From a checkpoint of a small contrastive image-text model.
Model: 64-pixel images, text encoder layers 6.
Rows from block 2 of the image encoder of a small contrastive image-text model, named by matrix and row number. Each number is 128 + 24 x the weight over its row's rms, rounded and kept within 0 to 255. All counts start at 0. Numbers have three digits each. After the name is the row's rms in percent of the matrix's.
Before each channel's rows are labels from the 100 images, of 14976, where the channel reaches its highest value: "top examples" is what is common among them; "patch colour" is the nearest of a few named colours to the mean colour under the peak. Only what is clearly more common there than usual is listed. The data: analogue clock faces. In brackets: how many of the 100.
# c30: last pointwise conv (encoder.blocks.2.c3.0.weight, 192x192x1x1), inputs 96-191

top examples: minute hand past 6 (77); minutes: 30 to 34 (77)
patch colour: grey (87)
c30.121 097:116069179149142125165168121162103133158121129135129154127137114153094127135140094142098143151184167133092146105128123172134154109102135131105114131175141085112110138150119153166098100097160151140095144144139139155138114133143104134125180142106118121105101134128124162102133182074114135141

top examples: hour 4 (70); minute hand past 4 (25); minutes: 20 to 24 (25)
patch colour: white (73)
c30.189 099:153140154142114096128143122110188101126151117167139096151111110133141170102126145106106192134150109128118134117168066146107126160161132099131113123122118164138150026170152136126135164154120125112147111085146101084132131117117123122120132143131118179138136142116130094134119122140120175147

top examples: minute hand past 3 (57); minutes: 15 to 19 (57); hour 4 (29)
patch colour: grey (91)
c30.39 101:073105148110100095131116129058130127159136120144096100136135163102101116170146113170103110136120087156126115129141114129118165132074074156157125153120114120123114084098105153121121096149154108195141149124117071157153100146151181142162099124163174158143111127145140078099142097123120146096

top examples: minute hand past 1 (36); minutes: 5 to 9 (36); hour 7 (32)
patch colour: white (45)
c30.30 110:083141155111120126140145134049132135093140089162138132110113131114150139151113120149097112105155069108136090115136108107109172143121157149125088134154142113126081102084153093131126096080108128148132140122083074139181095163149137085104126151120166098176163148129099129116092145144104110094

top examples: minute hand past 11 (55); minutes: 55 to 59 (55); minute hand past 5 (44); minutes: 25 to 29 (44)
patch colour: grey (87)
c30.76 103:137116124186150157123127125110104119146143101152103110125118123114097124151099112147111082159140111133136153137103155111121116109146124164163115112154113154162186141103097104102158137098140112125122149085118111115102096083128116115133114113157126094129082153111140132134110094145099139086

top examples: minute hand past 1 (41); minutes: 5 to 9 (41); hour 1 (35); minute hand past 7 (30)
patch colour: grey (87)
c30.4 086:093102165109125134178151091092112129114102137150096103145168151100124113184133129157140160162106101133096123116102157135110141123114138111135145170159077116113120145164103093112104169098212128160141098142146140140114148087165147125148131131147158105135093158089108108121132090092130133109

top examples: minute hand past 7 (49); minutes: 35 to 39 (49); minute hand past 4 (27); minutes: 20 to 24 (27)
patch colour: grey (91)
c30.103 096:128130124131090131143175140133127174124103147150165103136128087125097103117096114138102127115126163149128121128102108128101122151117156128122169143138114164137139118160109177086124122145095114105107105156140122095121112088167152159110100162100112146084126118097125086112116145126145138114

top examples: four ticks (73); hour 11 (30)
patch colour: white (60)
c30.60 102:138093110166133137108109121153241146150137133104152148143100143127173169125147161145131083135116126101084152121095125113142145093153174183097151152110119114112103122139158141137122149146109120141077114126112113128204097130115106164098089109107146128137078114126113102137124156125129105123

top examples: square case (68); minute hand past 10 (53); minutes: 50 to 54 (53)
patch colour: white (50)
c30.92 114:118122090130150117114109089087119156133126153117124144188155121095109167172096110105105133174087098139188142091139146161144161141106184165099138126096129138099091149135130139113111121115110106139092095137081145131149131127160105097131114186111128105140132112152109164120128103116131099119

top examples: minute hand past 10 (73); minutes: 50 to 54 (73)
patch colour: white (56)
c30.134 110:127158125181167116135075155120141159142090128138119180087087086102173109136111163143152096125099112118153155117149142120096136124137116126109134155107141122120114108122136147143126172100134165113125125148146103118138073125134179118189135089089102147087128179108137122099118117142101114164

top examples: minute hand past 11 (95); minutes: 55 to 59 (95)
patch colour: grey (89)
c30.38 090:096146158096145156138144132118159146120127102152087104135100116108097114111120132135119096133088107106124117141186102115089167139115106180194110144128122126142125134125119132116129137115118091137169108183078147087100130136158119169109141123088152103153103124148115119111137095129160120115

top examples: minute hand past 9 (38); minutes: 45 to 49 (38); hour 9 (32)
patch colour: grey (93)
c30.135 084:140123095126148114135119125115097129152139138154097079122134103129133139089105180094128102149133122176123157147130138127158092118110117087097132126090130114145117085134172124142144133171114120161156159117068142105147103168099116195106098113100142127111089187103141076131154095161145127086

top examples: minute hand past 6 (45); minutes: 30 to 34 (45); hour 4 (30)
patch colour: black (54)
c30.96 116:096118146098143134145158145188106080123109202115109108156106124133097096224145146106137153125094169100161157126148103123130131136129103124141133108109168113125092114111117123142122112128106089087114163125102123180139118126149129150123115138135115114171121145099119183128110107161131115133

top examples: square case (80); minute hand past 7 (67); minutes: 35 to 39 (67)
patch colour: white (67)
c30.42 101:099099119083101138151146131107166122123143092087136121125107128120100137123101109130109113128130107126120173077123107092118121178132119136096160135127145120146100110074108162135104127143114120119091085132080131183099121126128120122090108108107141190141112146181107123108143141129121121098

top examples: hour 8 (72)
patch colour: black (47)
c30.148 112:102118125111129122146118122142128068141118163134115128125146124141101117144089141193103134163087168138105148166098110181093108135135198111122131135163161154119124133116150114122102114055081125081113108131110119132160145155122114085114105144096130152118146164095070078129116143116146137128

top examples: minute hand past 11 (84); minutes: 55 to 59 (84)
patch colour: grey (87)
c30.15 091:109128110133172188121117114168089125127164097107140139119109127081159113111092084165112110100121111139159122132175103129117153129118130122146137116189108161153142110122115140196133160167112119065144164125165104121117123154118126129088142116128176116166138118185131137103099149157167152172

top examples: minute hand past 8 (33); minutes: 40 to 44 (33); hour 5 (31)
patch colour: white (61)
c30.133 105:145125136137137087130111171094145147136168129112128124083089111120152092119115157111230120139150097107157171109101125165105127068134124154126137141129174128156105114160117123094128113110163156139147157129145111145129129129127148107177107131049116120131110132081157099132172113128153105121

top examples: minute hand past 12 (89); minutes: 0 to 4 (89)
patch colour: grey (92)
c30.163 100:112157147085136085165172124151115125115158145155098121147123109182093173138139134112114109188096156129128194139129101105198135126123087103133120143128100120084129134125154142167114146173104106088180090138094124142143166125139117154132083177100085114151178103166122140144112101108116112114

top examples: minute hand past 12 (80); minutes: 0 to 4 (80)
patch colour: grey (98)
c30.141 100:105098138118157097151113107142118120138100174165116127125179118153093168162108147137089115120161138183135138122122105163148115136113145096140102173188147125135145102141128165143154093098050126103182127120109114136076164114134092087124057167127124124128135129119102109159122122108111157078

top examples: minute hand past 3 (96); minutes: 15 to 19 (96)
patch colour: grey (96)
c30.147 092:108104197153124137163091133144176116106180178082141137139126118123153091079129145116102093103084117133126151131115121138148127110122121151119147097104162097155139128085176171144119093100128132175117146139101131171191128121116159164179152119151059104070168127116089108105152153141139119095

top examples: hour 11 (53); minute hand past 11 (50); minutes: 55 to 59 (50)
patch colour: white (58)
c30.54 109:148087132137115131113105137067191164149123094169085119150118115107139114148120148109136099129165137129131089142115139118135103154130173176114089141088126108159107104124095149110129090096146092115132139160117191115126109100130126121111126102136153101086130114094131055131165086091123125128

top examples: hour 8 (32)
patch colour: white (49)
c30.10 089:076146147145123127150128132138177104153082144114120121138130144107150103102159136136154121100094145130173110151140158152125079119115159123104123105132111076145136115102113148098111161120143143158132123104099108121156134124119120162153172128200127136140120073111160090120144117132115138124

top examples: four ticks (55); minute hand past 9 (27); minutes: 45 to 49 (27)
patch colour: grey (89)
c30.56 111:151121110137161176116067146141111117137146109111148145111131109119135134137088157166114129153097151148148128166159167084167157109158119101099109173131098100146112131112093178117111146137091159076097148114125116116098108159120141192058123158096144097100150171082157114111132119134118117136

top examples: minute hand past 6 (56); minutes: 30 to 34 (56)
patch colour: white (64)
c30.69 094:147121112130131160130112135066183115145104099107128141129118166136146109136121097116168109161142114114136133142117157163098114121128123155118140125108103099134105126125148097118103105143108136133095132106121128163134081081126126152088110095153105146146144126129099184085131148122108132119

top examples: four ticks (100); minute hand past 7 (25); minutes: 35 to 39 (25)
patch colour: black (49)
c30.187 122:140112115158116107153121134137106118126109117129094130121111161145067102134075130114089142138154095151124149103108146109126117115096148138106123112102146130142126131122140071136101119099160140150112099136133160112158133127171102073117154144114135163122131174151086171135120220083127144087

top examples: minute hand past 12 (82); minutes: 0 to 4 (82)
patch colour: grey (91)
c30.125 107:125149148129166115085126093174173114120127155106122141159119133123145129133121139109145116120084149105129144110136099104174182092113141159081096133097107116124131144120122171135125109121101084085126136136096094109112145129162138110110154184171106104158210125099122093126088091121154168137

top examples: minute hand past 3 (78); minutes: 15 to 19 (78)
patch colour: grey (91)
c30.48 091:115090104153129127109117114134129104078146134138109101165150119144128139119109140166174119124141101119110159105168138091052160132083137140142127107149093123124146127100122111163109115111086136204125183158082108170146134147150126134166122120139128143157175136072126127108134119155132126110

top examples: four ticks (83); minute hand past 1 (67); minutes: 5 to 9 (67); minute hand past 7 (26)
patch colour: white (55)
c30.85 108:153136141159148102132136087131124130148141113194084122082133134134135129123158088134103146120180091094150116126135143134111147118093129083136137180118136129131182136140158099168120158107119088117092131139112117119109084090153140119105105182141123124042136094199137096107105156126113098136

top examples: hour 1 (33); hour 2 (27)
patch colour: white (50)
c30.184 102:173090136156195135126128144113125131126107066122134123133107082129143093133118114098101168129108115125137145137147133157105122142105117166096126139132128107122120117147176128165149100167155091091119119155129126065114092112124149095097114152149103104184096139149171110112100116104123124147

top examples: hour 5 (37)
patch colour: white (62)
c30.94 106:128125092150139119103095116092118111171152159140090111113104118154150121119134108147169115130172114113103128131167141142137127123140147202108144112134155114129152092086091175098122109129144148124125162144124152112113163132128140130156109104121170053138105129101197091172109164132094120088

top examples: minute hand past 8 (43); minutes: 40 to 44 (43)
patch colour: black (43)
c30.177 098:124097137099176123086081172154103151120115116130133199104132095135193102151132072163135130157112157127165117121155120151110152123116126119128108171109153108140136153111108121144115101110121128127094097139104157104135105176142144113120127122090078056115091138111150108164110155104127089161

top examples: hour 4 (47)
patch colour: white (69)
c30.124 111:081084109152099117124149182124119147141105151081139178138104107161175112086130128093167161175102106113155130102147116104137127090178164096117136127175114147164142101118153103114131106134110129089114101160114086114156106110114152076098153139151136107088118138079114070154088143111132084161

top examples: minute hand past 1 (36); minutes: 5 to 9 (36); minute hand past 11 (32); minutes: 55 to 59 (32)
patch colour: white (50)
c30.70 110:099143163114110137145111158112109107079104149120113188157137113112164166121138168125143103131142125137100094147132141094105098120091132113101111141156098114118088083085133108165144126082117135105116121092115103169130053079120113106137102127104132111110142131200087140117131149123128104120

top examples: minute hand past 6 (26); minutes: 30 to 34 (26)
patch colour: white (54)
c30.50 115:142113103138105092135125123127101161124129148135106122125110116119137113141117085092083160109130121133170142107111098102153113137108181086121166116148097120097147149139138120110102123114122130123099123126124184075128112121118224112138118145115178029034115124118127078142123169123126123171

top examples: minute hand past 9 (90); minutes: 45 to 49 (90)
patch colour: grey (92)
c30.107 093:110129140134096124104177120110114118097111063108131097144067115118117126089156146121175069145147127131136174173140101119161143118059056135113148162166136107097139093128143169141113160122126111131177109133111116112154121161146106122124115128157158183129163140095145109130122119073140102143

top examples: minute hand past 10 (62); minutes: 50 to 54 (62)
patch colour: white (61)
c30.66 090:089124163136093156214127096140132109109163155115140136124137099137159194115133105108126101124167108139085120094136098136125131122118093116194129112137135108104078123140129121143113099084127152172119132129081156225109107109156120132109107129116131120093142140176091156095133098134165135135

top examples: minute hand past 11 (45); minutes: 55 to 59 (45); hour 6 (34)
patch colour: grey (92)
c30.142 100:123155111123088159088126108100138105141113091160117146144129124109152105121115154093125119094127149121136109108139116092054091148136107099166120145119117092161098144169092092124134093090091137123160085089130146101102172140161122095111124139115130137139131130089107152092120128141150136104